A small segmentation model, trained from scratch.
Model: 11.4M parameters, 64-pixel images, encoder arch vit, encoder norm layernorm, encoder activation gelu, encoder num experts 8, decoder activation silu, decoder widths [64, 128, 256, 256].
Data: trained on scattered letters and digits in many colours, 97500 training examples, 4.5 epochs.
Rows from block 13 of the encoder of a small segmentation model, named by matrix and row number. Rows with one number within an expert belong to one neuron, the router's apart. Each number is 128 + 32 x the weight over its row's rms, rounded and kept within 0 to 255. All counts start at 0. Numbers have three digits each. After the name is the row's rms in percent of the matrix's.
Before each expert's rows are labels from the 100 images, of 14976, where the router gives the expert most weight on average: "strongest on" is what is common among them; "patch colour" is the nearest of a few named colours to the mean colour under the peak. Only what is clearly more common there than usual is listed. The data: scattered letters and digits in many colours. In brackets: how many of the 100.
# router: slot weights (encoder.blocks.13.mlp.router.weight, 8x160, trained with AdamW), inputs 0-53
# up: expert up (encoder.blocks.13.mlp.up, 8x32x160), inputs 0-53
# down: expert down (encoder.blocks.13.mlp.down, 8x160x32, transposed), outputs 0-53

# expert 0
strongest on: black (67); purple (65); brown (65); count: six (53)
patch colour: grey (47)
router.0 107:085126103152149144168148138142153148093145105172155065122144135182139103132158137161130090068128097113090107171163111089111113117179212128096147160151166191062182
up.0 079:112131067149120133183095119160141141121172121163128176109092158100142136082062124177113161132141122165134133156190130131126190120090128118145142116080108141200121
down.0 084:156146121165102090133118102079139150094104115053124222087110146105116153188169136204161049087072130138117162114130147143117120153146088081101103153126093090111127
up.1 183:113201113169170153139150141123132140141147142179131115131130104111119086132153113158144133128056108146087107170133113028079038123127154097110179142145162121185109
down.1 244:135118145141137122122126128126147132129126141100138135121134138143147144127136141131123159136116128131145131108123153150125122130101137144136152113125129117116133
up.2 093:115116116089151143131160132089136070115154134122044180101128138141185128165158130096150155135137178147147114092149167148131100086122075043152154146087111066156083
down.2 074:098129134160114125089149169172109094158118126103139137168099041105117180140108113149137119115067124177069110067102111125107120130097122166094088144143102133178109
up.3 134:138105117123129139117155147082147135113189120101116115143034152096100087131148121096141099162101196140069125186120176067104093121127149156125120149144129159152132
down.3 120:073165100086130108146103113146110108171087157149133164135125084134138103131105159189121128129103112113128099104158083095120102132129120062158161101119148118079127

# expert 3
strongest on: green (81); teal (73)
patch colour: green (69)
router.3 094:156100211090125140103092133166152098148147158093167224121126143134156123136103092166144205169150188138120187118117151188048168115105078132132130116112105112131143
up.0 070:125143124105143136195128128079114149152138104145153110105088079142191139149149088113164154117106102166134150135095128188159177115126110109121129151052126229143101
down.0 077:167137167102157099134085124153116070124124143138050097140148155077102134197171162067103152104133100119072065116121138208039135143151159101144078151155052150097104
up.1 114:131100125113107097128119146180088176078136177151077137144132101113128117125196147148084110139110104132095099071120113123130134116109157161147097107149064124108106
down.1 105:122142098087120174089119110050171125177069164098111141143157184161136154150091115097193146110183122117191169138113123110145082147141138082098166125130198116155150
up.2 073:093177096173131145128152159196100142166141110067155097128100147128123129147162151138149115120165167121081196102135108134167166142037144123144064174143154140121145
down.2 089:104114148124107124130108133150148126105159115142148144185141162100087104157163141156068149146119149065156131122148080126056106074126072079120139075139101153122119
up.3 110:142104058172094120070113093103048139056124084158131131164189161127124142104088104129179142154127153118106097150124133150097155070124184123160140071111121112154126
down.3 111:127101158122139159175138147152166116171124140111140111114107050122134166105171115149038160113130072123151193131094098135144087178110074115107099156151117107104077

# expert 4
strongest on: count: one (78)
patch colour: pink (80)
router.4 105:125150128112129118065162099125120117155085127144150147176128159132075141121077112139155120155066192126087138119142148111131144097159037079114087082105130141202074
up.0 082:157194134148126156128117102074137128164117070112120109103110117094142198151180163162152129133102168144127139118168141123115123101106118193123119164102131155145108
down.0 083:112163199115135145120115169140117129139132107094140166111180121123177094128131128128169146187195139145044158091092189149170095091168134108151174128136082176133140
up.1 068:107159153119115047167179142106067136127107183144089123074125144102128147094137147111111145073168076121115126122106102168203095123128096161144127139152148104098157
down.1 088:183149082120130209138132147146136154128135089159159108130123157163126122117117142095162131137111133154114119117163156074151107065132106098121101117187119191180121
up.2 073:104132141141111131116091086076049152091140124086082102110170111141141159115195187144086140168131110138159158093087120112208153121120079140107056138125142091129067
down.2 086:177107091067127114141133171184146109132131146134146163132104126107134139149110127138126157087127138100105149100170140164117083114106158074117127175128130163084165
up.3 073:145132105143080095078099130155122129164161129155137124089132142157138122130144115058127100150144115124060113126087097082126176135117136088145128095098110127135104
down.3 087:119190125096143102101143129169143104126106136154163090107144105134051132184113083111154182181133146181107072069144068152093142107122091129129119182094132142075151

# expert 5
strongest on: green (64); count: one (48)
patch colour: brown (76)
router.5 101:122079161102109130149093120144104138160120122103145162097109186136136082135102174169110196145127148112156155042105141118129122139136098135178110073078065144138096
up.0 117:086217109098114171085117115117180126100138140190146163112100130110146097144103125156131180088136110142129131170190141172148136069125085125099155150128123112166170
down.0 107:170107135173108075155144133151124157135145173093152088130147162155140207066135158099160136134169185131118145164087135114125112162120134118171139134106172137129170
up.1 064:112125125134094083157153152119090129130135103102126136124106121109111180053121160105124151156067175120125099048165142076123126087171113115146212129160185075132085
down.1 091:153147161146118096133085103174096079138124118158066123119111162178153147178143149183115138148174131134112119153099134153188110181081066123083144118108133103092122
up.2 109:122116091159135177132109145093117170133159099174152118124200130152126109095078060186098197157132126152115163130111172109141138085119116105093128123105108135115076
down.2 103:156152142114173063144116132180151106125118141112113115181105122148071125200155189157145072138113143119121149116125080144103124139144128150106160136144115135123120
up.3 083:129074091075145178086115126148112137121165072185169158103095088112115116096125210126054105124170071146169143146031143144133166183110156121165085145203102146140173
down.3 098:087130203162033076153123184119046118106076131117120167145097194123162161142140079123151182165154134214073111108123113106133108094110083184106131125116111093132181